{
  "arch": "resnet_bottleneck",
  "model": "multi-label image tagger",
  "dataset": "simulated telescope pictures of galaxies",
  "train_examples": 48750,
  "image_size": 32,
  "crop_scale_min": 1,
  "horizontal_flip": false,
  "norm": "batchnorm",
  "hidden_act": "hardswish",
  "drop_path": 0.1,
  "depths": [4, 9, 4],
  "kernel_size": 3,
  "stem": "deep",
  "avg_pool_shortcut": false,
  "widths": [256, 512, 1024],
  "num_labels": 16,
  "init": "trunc_normal_002",
  "residual_init": "none",
  "optimizer": "normuon",
  "muon_scale": "original",
  "learning_rate": 0.009,
  "momentum": 0.85,
  "nesterov": true,
  "orthogonalizer": "newton_schulz_5",
  "adamw_lr_other_params": 0.0009,
  "max_grad_norm": 3.0,
  "max_steps": 4200,
  "batch_size": 64,
  "epochs": 5.5,
  "lr_schedule": "cosine",
  "final_lr_fraction": 0.01,
  "warmup_steps": 120,
  "weight_decay": 0.05,
  "adamw_weight_decay_other_params": 0.01
}
Rows from block 4, named by matrix and row number. Rows with one number belong to one channel. Each number is 500 + 40 x the weight over its row's rms, rounded and kept within 0 to 999. All counts start at 0. Numbers have three digits each. After the name is the row's rms in percent of the matrix's.
# convs1: 3x3 conv, stride 2 (model.blocks.4.convs.1.weight, 128x128x3x3), inputs 13-25, a 3x3 kernel for each
# convs2: expand pointwise conv (model.blocks.4.convs.2.weight, 512x128x1x1, transposed), outputs 128-255
convs1.69 100:485524534493521527486488537492484524457470514485500532557556434468439497465479493478532495523503418464475453501492536518491572498514548441462445450538485464493463514471486483504510462457425440470444442517417450487408501533512508468490551433431421481469469455512450447485435523523474441474491453431526535487461471465456435412537483494506524576499510467
convs1.70 100:498474539448494484466516507466450450478493456467444474496489491551472454523470427528534509564449434549461418489463507538509477519498487425456487476524438441510453453494494493481496532424457470410470456474483468437553488534468398445461408466460500419501416483504427499502479510512542412428498386467558527521476507476491529529466504508519475528565514525
convs1.71 104:499478514532503486473521511470529535551563544464524583427521436475442487446427521484512511466470479523446441442463532492430503525473532505503434472467533495486535492576466508536569466479493519458525455418476430519479462459556543514538546467420473485494503472467494535460546522585479368469504460505465525446586515470468579534525493576484490488516506530
convs1.72 099:502498467563528527477491513483492492445527506521491474528499510487526505513441405521543488470518493496491502543512479507457507513434456522456568464504554473566504497502500454491541530557462466466501438533492486487493465536543467457477536450516471479473481517565495454502486452504476495500452507464495583452504544527423530519500484541521468504563490487
convs1.73 098:475470532530472468466522518510531507503517531470505492464515589480467521424461472515477562514459561503530556515479495499481507496473495448405535495509487491554480479492488458530516501456487477470589468520504460468419502441609542427521454512552542516482469524544457508455557536600422456521480509509493536507607586486467506459455542510488517530505477494
convs1.74 091:471528457491457522500473490553459583470458502455457490485579500545488501530550521546497508496439479529543542543516563521458550527468481486498571495518472498531532529471465481445455572440499562545493481521509467583475487489535538436492414519506483470489468497433466481418608460505513464424470427497517448528500422465500453510540509534552522538563496528
convs1.75 097:551466476527550463505509445541509521506510479490461497514431523523450512517414470493534523455501586552553526512431503499502531540479530492501540465533486446442501490484506474505496433462486535511490544479438508481522446445459518592565501544494495510449550557481537494526461511499477420520454488460479538493519565552580543481499456478499500485532493480
convs1.76 109:494495493464507451504512564504512531506499545510491539538579557502544501517482546525461540548482544556524521621625536465495536476417415499516547507458457528511447493466472517546467517489504464462439486448502453417500500506533524559575454582571507537576499477508482497498486500476502474499450476470575483448525469455480576491518504501489474459517451458
convs1.77 099:577520529498515500533558473487526522475490504461451446481523483508525474503435474529474494525514517531463470447471474433450500431404471578527522561488567520538465530458473503432503509543462443462450529512544528454529499450461447515553471484457407522535521567575552552558466457430487484485546507465506494484571441468525546477490495514506547502485517469
convs1.78 101:579519463598501538507441500477473493520534442497479505521486487523543457565485517479468508450475468539504617517492493509526509567388418482478512506538463443440495494441437510482502544511526444450507484468499582495533524535492492527550528487485602585454562540476518510538493445448562517450550466416538474551543517527512516522507481484505472527504487520
convs1.79 100:462432489455506562486481492427481503487485459494526491571564425526562489522481521493504465452495474422462438530577542525481490545480514482518508469393473510481493457560503490528462436473538527497590488526543521502530463486503471504538474437571510541548442489545486504494556487465445493607464564480497536540492517526534521503494504462460443515476487491
convs1.80 103:537508448536455483563521445461501527498452517497500505479470528594562509474503482471442513497483464613519503534517457531600520481541532463395519530415493572471482503538537497466484495482483479444491542535508521459514504481492522550433422453475589542501552471548523497524448490493532503491458478448485594473482458499544432517540479464498489540470460463
convs1.81 095:578485527462530536461480498516452451480461515479478504519482477426510525443440490506463456481535509549506533487481455439410511489500477584482528537548490502406507501482549479460552542528487522515527515483459520496455544504521557485529530513492547498497506465474603508508528451438486485483526495479539524542492491543574512467487478487440504523499512490
convs1.82 096:431518567486504525514522506472522535477510535498510516437495548516517497509553498489449505508448505437517524467460534521481520558490482468461447542549426557559470543487499523485538523504434452514516431500440500480357541512570526463521481487521420546567435500500448399390516512538516454500505520512532513572536558618557574562465497482481516531511455514
convs1.83 101:498462535515527522516502496497477578520517528529474483507533521554502559510458428492505504537535470485477547472559520500433534453484510486466501483504479495433462517530451534511529445454435494461459520504518421509447493498559538446507482384437487488481478496472460487511468607476561507530492492528475420521532512501467507482485457472492442511509509552
convs1.84 096:503503476496458419499506530529514487523514492483486527499498567449507473443500531486458499522478507570519516627558574548583567506491508506501521475540540517495596468483519532521467487442473521534485487560599509462514468424423490396423456459506493505432511536496510508525450487476517571485445545465528501529507514521517487508528533466516530468502526490
convs1.85 099:430542542498547504503498546506490456495473463536483471452484403592612512580610584519522485522563525536540528474457462473484552471472558488446493520529449479530575506482458499478486475501484433480463485498564470491546494462426451453507510421458406534597437530521527481527548478498468618518551489522541509504423469554554492525498490486546470491545524510
convs1.86 102:505481558453458548475460540508496493514502430465475463545535517505525460648621507585555550499509546507485454475421468524488410487498452506566548516491556617500516453455472518457499567460475452495530418450503414486537522471577445430485460466447433488552486485509446506543400533603488446534453483515507580524491498577424440480496529503478521497462469463
convs1.87 093:513450512486515486540507510494444514496460504499491452522541494421511475482548557532492516475552534475510516533476492540493475518500503539484448560473551525524508514503493507528501474524503446408489517393503543488512362467456425554437382432433501501469515497476545479495459427485514523470504448481491494455463501510517533476534495512507483484522496459
convs1.88 097:508535486486536474519496466515479547529509499500507510562421428474487539503528553498502553479461524539495508536493518468499502484488500571587530483505547563563566467464519468481502491507491485496558517490483519436480465569578475454520533464467508522564543530581560596528477459453445483498503519530470470513446485479575550435472463519538531481537477480
convs1.89 095:469509528510461499533495499445525502520539536543583503596516493548496499536473527600579487509458546500497535598494495516472443516518515491518440493441438480462480511569490501485509559490499472546449517434443541501488539619509549545460554533516493494476548471497582515451453541476527457519509407519458455493469448494474463513448483511500468494507534539
convs1.90 098:487513526494521561460526549493513555466522498487519490368488530483516548446420433446516513448512408496499453507515531446517553515534516470443437492487521527654610545503531455515529468479539552510439565493519518517489483469496487502508455568524576499558535497519436489567593461483458517559482528439494519479522555481474510566511528509550516490512545537
convs1.91 102:571529427542522448507506487476493442440507510473512500493542473489510565470457520543477488519398509508502546500471508492459492502477503468435472486508532441535548500508480510512459527508500492431513462458494387459455494408457482457436547404447554529480627489478475495497489600384528438464496482488478498511556550544492556512495494504450484496510541526
convs1.92 107:467450513532468480541500490523516485481501466531464506536478487572488418543510429499537532437513571526381542519574521517457510561490486439512505451482533535466561507502518450490481531475484557465490516550482491552534504455450454513469453481496428492525559497505503572469536522480581531537505591512466548442461499524493491518504509526490496517511534520
convs1.93 097:545526506451527484513462459509518504519458537532536536439416544494489493505543536474469506519544543533537543513502494557503482498484507494411465475439546527521467488554546465486534481495537542561583551606568465545569498503485479469462461486524536513511595514478541530462429431494481528519469556538513518552522511534545458511489511494466487491460492456
convs1.94 098:484474481480462536455431535536525506518506492502500527597547507588504493575601555547534526542503565508516589517485488579508435588509575514517494414449570541527526590514488456509493526447515492584445498566537565489445559521583479474539470527501485471498523468502482449491542529478490460536465552539444482472494456540467449486482489485497527495474529483
convs1.95 098:549537540590475492479458549470488471498503493483518521492503546517475450556505578429481399477516519489538445495540467487505510512570526567606620561551545466518517483515477492521529508543490496520470567530477443455488421612500519482501566493470539467476577531500537513532423465495474469498469480422489520507449466463463493511458477484482469489481538513
convs1.96 100:511511530466513435571521501505504478448441513557521544556529537493584432591536615539522521508493483497556516554503506444472454453480439446484525460447474475516528471475568491443494435511504496441494549496506532441552455382458472460504502436436550452465530440433539531516534432677466564502519413555500521540479434514483472508535550461559539493543500509
convs1.97 103:504471465517524517479462496493535515475495459458474493468482572491506522527422476498478503489479432513535482554445480497493555502531568455439437489513511383397501526538504477504477451514542504456624480508571567561509428491475453479465475482512523521405497538453521538442544514594495505517554454493461534494463445421473538575495500452482482530531463500
convs1.98 098:491536432474530493516471472513481530510458482460486506495483501508572519556512554547511578476510560505472526497439497483497490468484469423544480458542532523504468519459538500501535427480447588545436466492438582536583528530469488542563429469545523516510515530547555518511525479414547470453561531541573552518477504563500502468515492521536516525499501528
convs1.99 095:579500493580534542559487498466509499511462466439489506543553619437471547485478528503503536451531566550510513484529535498482476493502537526538581566523486524564531503486502482476507485514487434396539425504480491529521541456503525462491562468502544493515567561528606569574467490628484500489544494562513523462508494504508410495470441512538494470486535461
convs1.100 094:528461507519513574508444533481498483464476516488485525517501490479472511506541536447493540460442526465525506549489506525511533492542587555460504555496526501477514487520527524514534518498485485442480494475453534451509526448437431461410482494470511488504507507476438412565567452542523470483513570477522540513492544468453487478474516552454466504537500499
convs1.101 105:478534449498480424536510448489481490482454543502516544492486482459506457488502453561500447486497503442517496506496493498496453559487495451510563465481526554512417454481554506469513479476507539518476520542432546507433447495505458498458530494486405559540437515461489483404534454473536505526583539474514512471515491475425475477538456477543479438508477459
convs1.102 097:514530527477487572494430513490511463497529510502492500524591573524510555559513574443527460434491488546489444516534491575488463543475548542506529550538458496481531469511476515517535483472507539523521501502468457511511377469436495444496588449491508516498575522507516454445514626535538453526506541555491497581538560521601488511485489488517519530576507497
convs1.103 106:526534528498486522492487507500470521520506533480515461530493468521463548413460521584543474524511508436494492505484470487508432493549467530442417527467354485543512475507472510471494490534470479492464488480454465484529514533529469482531538499513475518509510470478466470518529519546507477505415532444558523438527481450477512479514525524532522509467516483
convs1.104 105:480455447510568494479484484467502467486521444492475476497511417488554571582493480518543508553510545508417490487535483401465451497458479429472444446491473557500512479517439484493493502549467534495532465454519481462494469453463458449396455561444483445459470523524469506506466514389527540495470486482479602496408539516440482547489467521491497525521493504
convs1.105 105:455470524484449496518503448475466515506483480487506431547524481534422535540434451541547543476473523482491527530515537530485495546479486520526496504527523507509449527511449555505501521506533499502469491514517486542515505404570489477530551593459427489496471499422487488468559581498562504534548489405516524513462476525455506486552485481495493490455498508
convs1.106 102:511498472480471452498527453499534516475515536474486472464503521515505496447502466523414480554492414519510452530526543458497492524545497527483548499465529469493437472541500502498501509457510503476581481485490539506466530483570565472465502537531522491484498501507528491482502481543472506519505542574550474549557489519503559501507475507487511484541514471
convs1.107 106:450507464497518517452503496484511507516476493493540496466464567509493463497524473592529447491532446454568521520477545478529523569523508530478390430532448538569507504525486526488553528494544491542459543473483500477465468548421424484566447511492459537506484516496492511543502563566550523574527485577487600547507563569511522485553487512537512477542512499
convs1.108 101:505517501408561547507566558498507475490521519454488524345461446411517528476553544539478472555468452471441472472486437526529551462533509559448389513495463461492456503514557500493530556475499484520491501533465489483445553513522499592539522561511519457447454531569474570620508534486486560481482557566528499513490491452481509483498516474533505480533512476
convs1.109 097:555495495474525527508541582518542492494481532459521492566560477555555559495530527493514504532555482590552357518519513448474525451439481578491576537526546559554628472518516423435454464481534479481490465546567419509545517505506519529532498437580558538467558548568511547550476498516530457448516544539442412532476474552433511529522503535552534553520544518
convs1.110 098:464497474431463518538565541482517479457483465463454471509453470467515501432545451533546530501532475489475471488504505520467448447473475462451495534571507591569572533517416523499493472477547445500499561468460461609500446511537489486465511440494454492665420458539555521595428558465513559502435571535515491496498485405513523542538506478572500511502449485
convs1.111 106:539506567487515513519498500497535458494515480501509497458496468527562530526579560490443510518489445538492527464522528526492552497511466477499527456480534465503498451501462506492507519527484488623589493494514458481471526622613551481515420395469513465461511487464520507471484593503484516501487491466507484524447535489498484516518483518517524528480499559
convs1.112 098:534536513518491492523504548516510540518493535519484512509526553488511530549506463540497548478492546472482534546579592572542608471480573429552500463534488499529470461516532550551505505521489557559541552576560563564555542563576550545520527616571474484522507494471415470455471636538566573455512463570515511453537499497498498597496517535489537510497534490
convs1.113 096:440512517463504538501504516552527507480524508478507515536538462546484425535458458451537483543538508506474444442439440482442492461494491490488577548487534508571551502515551521456480490491497502465530535457533531480426539510560452466592568581536492449483498491503455543503484479483501478430600483506470454530515510461514501463468446503409433456475470470
convs1.114 102:493437494511542505534514447511478502534523520531557536557603442552504462474489465439510539509455485492477521512486485546535484570569545501525446510517435503504576603450547541553487539541539426474474524449511486476453384379519464491474462502448532547575477538498530509495533577410569443509460412452515465547523486524503463502498486530486562549488487588
convs1.115 097:446498495470521523538449489527511512501503532533511538499452444465518449493545521525506574477512471462477473511511538532486521490506496545534583493571549430498522532516502472541508517441463481561556490522533467482559577575592524513501502486571483516477540460543547530490505453496534544470451493564455501590533426602473424493483492495497545507489539502
convs1.116 103:482512523455554524494501501457470469447504491495469497546463481464591610470504577485458430519537436536492658529526479496497499537513475505506489523468504455444491509544521481495506510497510540578467480456502505525446508590479499429562507512535531521438560481527487526481529552459505537471461390473458507545491438518494548494503497495474483471468499482
convs1.117 100:524499560530516519511498486535521546468490492516432483459456576465463552464431528480467493495563478482544517441536502450531450475560452477482527436444519456497430532476518477512491496486555402472419546424442419376389478489476487484525498471483461489548480438492464464503452515439419414520410368458522454469494522452469492526485488513516519490576595506
convs1.118 101:492518584552524552478482548489521520490477499510496510505492462575583528513456504480445501531467529528507522483515476458510518500433499426465543532537526565543528471514485496501492467490475548539471514531467538484455534526480560511533503550577550537513464564500427532508468483512469498465463453492498495553538482509529567505504531464506476492514494486
convs1.119 104:502470471441489509424484571522522527528509478486485479442463418499482451516462475513555481533506486524441477458543547488514465526513512508540516539467471547528499515456514556533496480469474494555467438451572518491620431477495521434450516505509542392393560434488434453600517506471507517576460494495530497494511550483464479493506510481566508517476481505
convs1.120 096:493499533541463482451454490493507505518482461488466484447491426462465481483567522502472519505579649555588643466497519471523455480502519484533449416467569447517514502463543466517450490498446516528542534487507558497494524592497498545531508449446573548495578506448546526457493503513441486520442570490512482559497479524442420449517493507554543497516492524
convs1.121 103:532445458527508486477490492479535480447543482473431433597585527503508483584493507577517507486497476499472498573544590560490480523519567451472509425509483443422470468462528458493493496448447427469527471498521437570554532570630557455430448499494542478425493508509453460512554503511540543455558472509520494468512453498482484512485466432559434561452582542
convs2.69 119:533505488514554459547493487480526478450487481512503538501491496486552485488481506468459489481460466501497440443490458526466474489413478483514513516536498479538482503545498405531580522500501471567489525484466458461483492472490483510540462500488482499517518472484528461484492501460526489515484446633480568484535531475490514469467435459427561491488493496537535513481543510394566541511522
convs2.70 097:471583462516443580480545558484409471488518461480435496506465527447518469423504536513417522463431557458518459588517529484520479456465430480499553453468495482469548557506438474493466564422517502495471441551544549513535545558519479522586511458524459514523520490433533427518537545524491521451485491467487487497430466566525495529518581503491499559488560513466438491544507496484488509435467
convs2.71 100:478474474451507570457422492525465477455583518527462510509458462518488506533575490465403460503483470522515470491471436443472504540514520528486566470507482591452476552591485496522526539472541493512513444511508514475542494597551425508534476481529455449489514506445496424520548466464552510521459469515428527484506556534506532504503460475509505516442441612483602459451511475477453522416570
convs2.72 092:490435570491494546384511446495475539499615417477517490481520550565470504510475456543513457546511487465457441492489492558451497511537489470566543474511466488497498477445444521435440444414481398504450549497489505478461402562552539541477547492490495562569574448435475442561477409498531465470530481523458521487365525461488491548493519457530498577496605498471464555482520448496464468457441
convs2.73 091:475630422487484548476477502483465550497551462502508500465505465439520498506448456469504499516403521451512481515575495502369492463551488498511510521590527540481542485549420466570518488510491432413453562452522491482600466541515496466494506479532452511515476606454534481535541443469457511476560482489490537511545561485462507510505431479478457433458474513516476512507522581507478478421489
convs2.74 100:479512514468452507510489488489460462473534516472523503521468513526480472497458517394492502525568505478508423514511481411509540534430473562562521488584495459513469509620520498538405533427484517429488538505524511495524469480485521536456517467537429414536489505486514454499553484499527472488478489448460446447447492467487571440504430503539571496438486440437424484457532494528468406568547
convs2.75 094:463510508513509501555544467473522484489460463448536490494562468553504518465445457444556472471492503455439438517463450511491426480513522455483540523450439444575538492496506474547481551487477490497519387539470561454529525536465557513495486526509518502538495461585570489545487484522517507510554481516572461427510415461534497477519508467464527503453496493472481454464401519474444454505507
convs2.76 112:418551444478542461467488442505439523457502441451520456561510545465544514474490446464481536463497626466508513516478500484464425545447558519469536443570496515473485504465430513517506506401563430467552488486569486590601466500577532450516445462512484486503517522508519516630501526523475457419497380494554486475543452496463501553470509491488484446512485519522440497503451520453509474519504
convs2.77 102:532530476577416466541440494504464497486504582468530437469496459511518559478470500482522480478554435488552603448586522467462500478564554513531503438469547478519493463430506527443474435563522600527538445462446469485570568447507495589466543435489522470512564560500485566497537504487449511600523437540513491476502496506587531515524382509506456461520518495476559516518506445514557485454436
convs2.78 093:524509496467522549471483477530476565452507494449497467576429468535542505484467484440489566543474546530516457584448513453533424490516469538489448540504564479514449478485546595438439558495469511464587465496618569529487413521483484522517442464549523504461510487490537453503450515534418498468531449494487479464518521598513539530481541515504470508461467470512504507546508488485560451523479
convs2.79 102:481537484483513492624533482417528449516457462540531500475530489532500521524415426485543476533491489499515479560502503450472456482439409563466463501491450488492476497521536542524469599458487481510520439505512493492444519537494452520554508442480463448456505480548502498364475582482466516494550465468457511485503500501512519564482497521453519404454498512535504425506429489528512594507471
convs2.80 104:492533494492477502529525471460532460510525509526511500498457465502547504515404509422487535500454479500506441518498502492526452450489533524503419475516492485508475486502495458518468467514482460494456453411546515462484444501459496520516521444481555515495465556519514515461467516485502573470532555492492527436570504485482522477430504600430458464537635531489480478506484494562482433471509
convs2.81 091:555493487507481497492499543496515425466507545502465557532578454569544497420430507499458503513586457484489494526476510478590506452453529551505514477535431485507479551472493536502483463485487527532509462486557501563466554424492442502401525466566474544552524507516491569451467473473509483511524452484492462438597495618516521453513499478511440562574518473490471420482467554514453523477487
convs2.82 100:546563479533489512525457495551496496488480531496435537562479517585488455499513470494476479503537435482594508541531496451540535513515529551523526563514569491511457460531494525498484481449414565578494475541530509526496472490543614497513555544535470506502447537448544539505482555495488545469540485519521559502485450498485539566512589456457587547496463498525527509534516520566535562452523
convs2.83 091:544576497503534460521471428538504481493524615475485492456490442459581450524445485474501543521534489515478490518507435503536484488500505541494493456477605539500533551424507528540459574475502701546504517557558406545482468506464503536483486494489579514661540510429492497530498551489516481570528529486447517466493458518475549442472523496466503458475472511528523486473580586519520506445505
convs2.84 096:529566456549433462503482433488453465466456490535476470483460539480538491494538501494574513478490497600590569569459450440416532499563569539546501466499472484492499624429552517460480505483538489489506517462433496473541525505508514486475531460528515579586440568497519515546527530523409499481500457493508479479504519530468515494528486492484517523455522494490495476488445510538539507488462
convs2.85 095:529476533441472454492600528456592499550470531484523515474499583542534533542494509462471541470557491543564497440438446459551514526474440451485493521461438488508579462511500533487476533448483488505532552510501527556452512459456523478489472469587483480473555519511492535519539597576430585475512562458470479420560517605479461524450410498505483483509509475497492498572520528519436476530524
convs2.86 094:429616500476484535501515500528528492569543481535528544476488564562556421488488507495452415522554502512521467488559543538472545469576497424544468542512508482493398455489483491475500523480545526466488483578452534469472528595509427451609480462588506467524511443523507452439546479537450526535529458548470482515546525538482478521440537511479442504489479510595504563549484507566487502514516
convs2.87 107:492550488487447489455527486515525542504529616489520501432454530474438490489497564549482485482446521524524545467531376461498512510449492483478513459463637493499493521460523519532494465514550534510481443455505467507538477446520584518467487451502531507521504474523518432535517499501497454538414526548509500450531479552477485505505408473557485488527540507470505515542590547556474490494495
convs2.88 092:463544572530534487440488577474550467471567477543443422511541513577433533522481529454481437482442507443549534482502503477555445531520496518573525487525533502518527437506480528470485564476490495505470484536457450524452491518459461489498481429456493568500504501446551500437452505472523600489577472470489502496466509480449544499505518507498498470447507506464475517490491429567469480462474
convs2.89 096:509464486489514535487477546499485494417469584467476499479494471500470528558450526524439475468527438506496460449529537534453551509497462511604518475556574469530473517490473430502553513459487557521428499461489519377532470493477507512467529442503521469497541526480511375474497459440484426531460478512491483469528526494510490515472480464481474417457507595464463475492597509586530526522505
convs2.90 098:436452471516472492443527453438461452485463470422519439443490468430477531467487514543452564426453454479421460530477450439496511426469466575450506505487525483433442554501452522484526474484511476473533548397517555523570491461486469526535539482521531475482500496509513493523514454521477524539521540473448610488483563523517610510514574506438467501510457489502542503507525509506542550487492
convs2.91 103:576431551436505551494426528475505527473514490487507478517490589461495497510567487484548483536423444564548482528526497475552463473479577521523497509489483500459411588475535466501508482487509497545478440441471498492538505493437491514508519505468518533521491523481434379511558462513494513505598464516443495461440530443464507463572489535461501532516440517500527542556489511486505494513497
convs2.92 105:516529486578508525472464452583508512493473519582430519519460511495482426539455555546510469534583449478532475507487497567470498450574504462571510495519516516426550535495574592525538505594485472464539566454414526449495564469434498532454490540513520607512497482462495507528440506520453438495516534484527475505551493486529526487496473490476503495644558475422481451481508466539464463548501
convs2.93 100:577493494462546462523566473473484525495428496493523492477463484551571473478502451477574499513585461545489475542383491471508467556505514508548487556521504566524477495463489506447450475477514544485462495447505538541478507441413489536431529439483498468496463525547392474525491523559487489488462500507489486487524460480480565533490506500393427510472426511462480477508500421549432472525445
convs2.94 097:534552542461564478480526561473516515461502447454553457476440561569442493470457427483498489525494544441449534537527484480524457512519477445554518492520486476482468554496493524557524599469528489473505468537452516430505445480452500484519589457454521514455428544634460508547518511448532498571492438504456525502509412504496519538549531482519466505513544464571488527520522524639441516471530
convs2.95 090:597419458520437504558461537556480514502533481507533510529481532486500559458505438570448565460444550430509482424475489483539477463494457519486461452478517490559500487520446537567422551465529562458457534463439555519467499431521484549468551549541519488506522507543552485463435469459480540513486517511510535498450459515480492505467491497516498529517512466471451456456485486483496422523496
convs2.96 102:513521512457529517486434475545473491622476501482480512533553460453624480582508470469438496477394510544519424440476411464519519554469516489511505605482535460497524495484520516449513464489524502519483482458501534477523473472454486493487495480462521501509496523470515422530462493557492498540460493428493479488505492520441461502463474469470483464522499462556525425595490450553540486476490
convs2.97 104:459549520517505555509460499458404501509524502481428507496508462440517450435432449497490448540472502490437481544543478550476384490505503469514530534466458485519610443474509472486459535543524482515501511450593554517488465533435538552557491618500497464533416447478536469443506470534471511488480454428470492553465517462451498561519457444427566454517471501523541464558470531392526449514540
convs2.98 092:504543509515474498519531497529489531513512481517473518505465589467521501455412494494522543489440472521500514454486536545519522459438367584480533495561477479512494540511521455559457628498431485558512525451541382428434526504481423482539508427463500559535517521530573539453396514481507472488487494487541526581473504509480451436453539566473513480524466493509488484448527522521554541636472
convs2.99 094:492502455468481407503543489535489499573562514560481448517463485515544515418515598486524448523500560473491521575473493431459504511416509463542531527512450520507568496476462466499516451486452462391499452491500486523511574423497521527484493503434453497524561448488513494533484551450518469469542561502493558470480529525560450555471438470437445559487456493529503511549463531498542473447517
convs2.100 105:499484547467481500460466481491474474466452541494482466482565501562483489479496588439501450404550468496481455457439446528487452487517501515521483471502494549467510532493532474497490518428452498543494530521508507467465512485458522544535488539468511470536547519526590462588545484459430486457448467556535524432450519498476456516475514578510478539416474545503512407498543488505557437497580
convs2.101 105:477479522533491458480543491526458487566518395545465550636531531544474497541467400462484506515528508569474472502468543594417533505481563488472499568527473532532533491502523496495491531418509527473542447471525556539392567458446558513526508513543439539501414523518482555542457464517498496473515498467468557438439490447604511492499535514401500519486403507436468482524498519521514550571445
convs2.102 096:564429537424478444472516470463526479472473514532493495494450426568471469481519512485456480567552588459548542445443528529525513561458533536513488469567525500458546484556484492541459556520476459466526519495531510562388566438517512525442491521546545487523475458476621429563424538554468506430464467489452492477519568506526551549460490461519493548425519488485519508470508426513425491501589
convs2.103 102:430526535557494573526479512470436446488450491489506449428474439424503416483456521494515600473542526484496543528482474523486514451488483536491523460521414502488524476493501538535502467523463567469509606493457505526545555458478370520495474501508499533520465531520594562490505482510493522476462519478599444463443515584470543482468520450506461549477501458489445487448491487501499558442460
convs2.104 096:471405529469469501457480410480509560502512507598518544460537555533507448542488476515489446487508448556510506470489455435481426468511488512551520484487538503543514610485521523502461536549507468413495528490369516514481501529452461501461507507518504493536474459501562553502470414600577443494540515522472528445530544488517483555536446514492483447512490499498420527452505402533448466494483
convs2.105 094:524460550519468494490482490557565534494525515539455516522463499517438567477481475500483418518558518494519447549508524448443512482438525444530559514561408518538509505467535570457483529579539533470435549469518484479532488491558452484438556483514441460531506493460501490537516508458525417468488494488512501495448504466468525474461507497513504502529477492440562489445470486491498491622493
convs2.106 096:532535520455493459467496511477519508477436452461481543440503403441562505509514474436522487541580495491533441520483491518534441479466497518431541463481540473492503496537471462564514453520497495426480576511509440472475587463454509486468586519515466456492512563514492492564477538409457439492425483501605511455450453474409560436511506473548504504434491498518495512522631545461499447478473
convs2.107 099:526488511463496462475542490537543446505517510478535417508506577526476508493484417527449517537553508485454483531485505533463539454540476483490551478483479520452472467508486428515532512502438515471517515406456461500495480496423564527555537535401496452530500495528443502488463541476477522462531431520458514560580524417456485494446483584493461462511527472547461511455461540463547487533511
convs2.108 102:473442518526510482460558532514520526485493483446454483537459479554528531486480431467453501494469469520448554521487517453429533478509520504448508495444464509519571494435465522477508434535502523529598532583478452589504485496456477469520408608537491439461456585461524484473485487547510541492568537475505413474491523516544496524461540508506446459522463515536444526501470514395458485440498
convs2.109 096:550535435466500425501462407494540423535445492497539464466442497443448489539531551489509437469466481414526508482480457552453505468521512487492514499528519507471527529507574495492526462501498437555567436483486438558514468497577498463540457521540508506473474496538513463495462531519458527495479479492483439460409499534495519576528475514511425501521523487484471471526478479440513462527504
convs2.110 100:485476433554514445525481482526488478506529483464455534554472486490465474496465476532499476468501436591451550576477501530495482452524522526565496448447536496482545507457548481472531475460492475472575543513444490513488503469445536532452543485499530535508490487466562491421492522478493551495459516486502509522508552434532598529541550481487533562510521496487569512499555494512444540476495
convs2.111 096:472494417469489536527489493504469430489460503479479458518483502525542510541446545499442481508404500547470486424445478424524457502485486503582540479456538533510520488513532546602505560434488515367488445549498519515525594577527482514493551451475499470538499519529524508530464473513533488538531538457479467505483520490494492548605532469454473463539490489498544449516471527533492488525478
convs2.112 093:487486558487467531487571527446447467515501490497560413496467510456470500513468505460533503495458588493528468563516493468458477557494512450491479457555527510578514456544503544564472459616523529539482475467548543494425502428491501513492453465500476533487467483561469440580480455498570469541530485433496484508557585488519547452592510507463521552545524488469415494529494595474507523491458
convs2.113 092:506485635441496558453498635491522603443501549493457511453509469530465449552518563496500470504406570476505442505504465494482462510411528528557531458446497526561495465461486534434481539462486469473524439480499497496491528576499546539501479481517470428551522464495491470448539450473534479580474521520548479463484500485502504488535480503528519485428404530488514482503440577498528501475475
convs2.114 101:482555516530530513522488496522446526471440515471527537452444443506445495561464517484518418504523516518580366467495501487454474525443455449536472560427462504492485532457539515489571446536485473568464455442518434545487478470513497495439532472494444582507526518521469432494506462464407490506496534473517444449477481456448545467506519500492563573565536434457505486508537489529505567467517
convs2.115 095:569497441469476426499493419500507553501500529567539644490472586578554500471534504548524523592559514430535476507447494513528557450462493549543492488534481518470538460483461547524476575531494406475407514552575508515533475541521459485466516490597482510432438558436546509521470502542447507471461441532483489485474494553475476516463458530475568535555519500500564527466516494526537462523471
convs2.116 096:508538526481524503504534471500470539470522457464456457475429594512483491466540463529534419429478476528496489493497471473586535522513543483503583491464533450523470471431450491487414610561503486538465519490575475489491599539494528466472490486503462531478521504505456540532560499478649524496411488490484454526415456519507519463468547485473503533490458492486529487503490522499534568503470
convs2.117 107:573514445540486554495449495512499479398520445486553466484545555550562562496526498517481511519502484525503543510403382469517574481540515521447492381497460488556512429465465462544549578501512413480494483501468495538469459472548512459519527512515569541462513498539480475487513410464524426472516524560494607445467481516484496507514491483472484457480547439516437553510542452488520597471512
convs2.118 099:441491531487447545534464475527555515464455522498496481450592505475502523480512501524513527570551391494550414517453497471402493414528466468534465519507501509601440527467465555478527450416418497477415494525437498450524481466513574574496450493497467465496539505503589530489442479477514533486491480523515473527505494537524516598557447412485527511481531481531487471539494527514501456499510
convs2.119 106:499539491497468527484531509567472479534504469499427499494553537467434492509536532551475496499477530529540460471533501553494480507611493481562504490464462494502506500460502497484532442526518486517487488471528416432488507509472496404482495505507438534506438463494523456457477577474524492473465492490509429469515531436432483472459468427489485594501455477509572531542457496556620480501482
convs2.120 094:510486471530575472513491456592534524467518482468570508459508485469537523465492515495529485560577558553571508441491469460537522440543549503554478499539521472552432479504462467490488520493414488506532472447480462422574463464482480487482530518471476473461537514458541517531429509624551500491530463526472495497501446475530442440474507487473513403451486468425494404536516504591437474455509
convs2.121 101:461516452511458489544501450454476424473457509483473554483494613471495501513467468529463482550411572452486528587472432467535537498489461477551469477494615493488473508544464567568492551431564511555434441599543510475520468456420504550576455493526498480531531521539519490506519533496490514565487436443480452506466540484538467500523502534553509545502468481582601457470530556500564451566526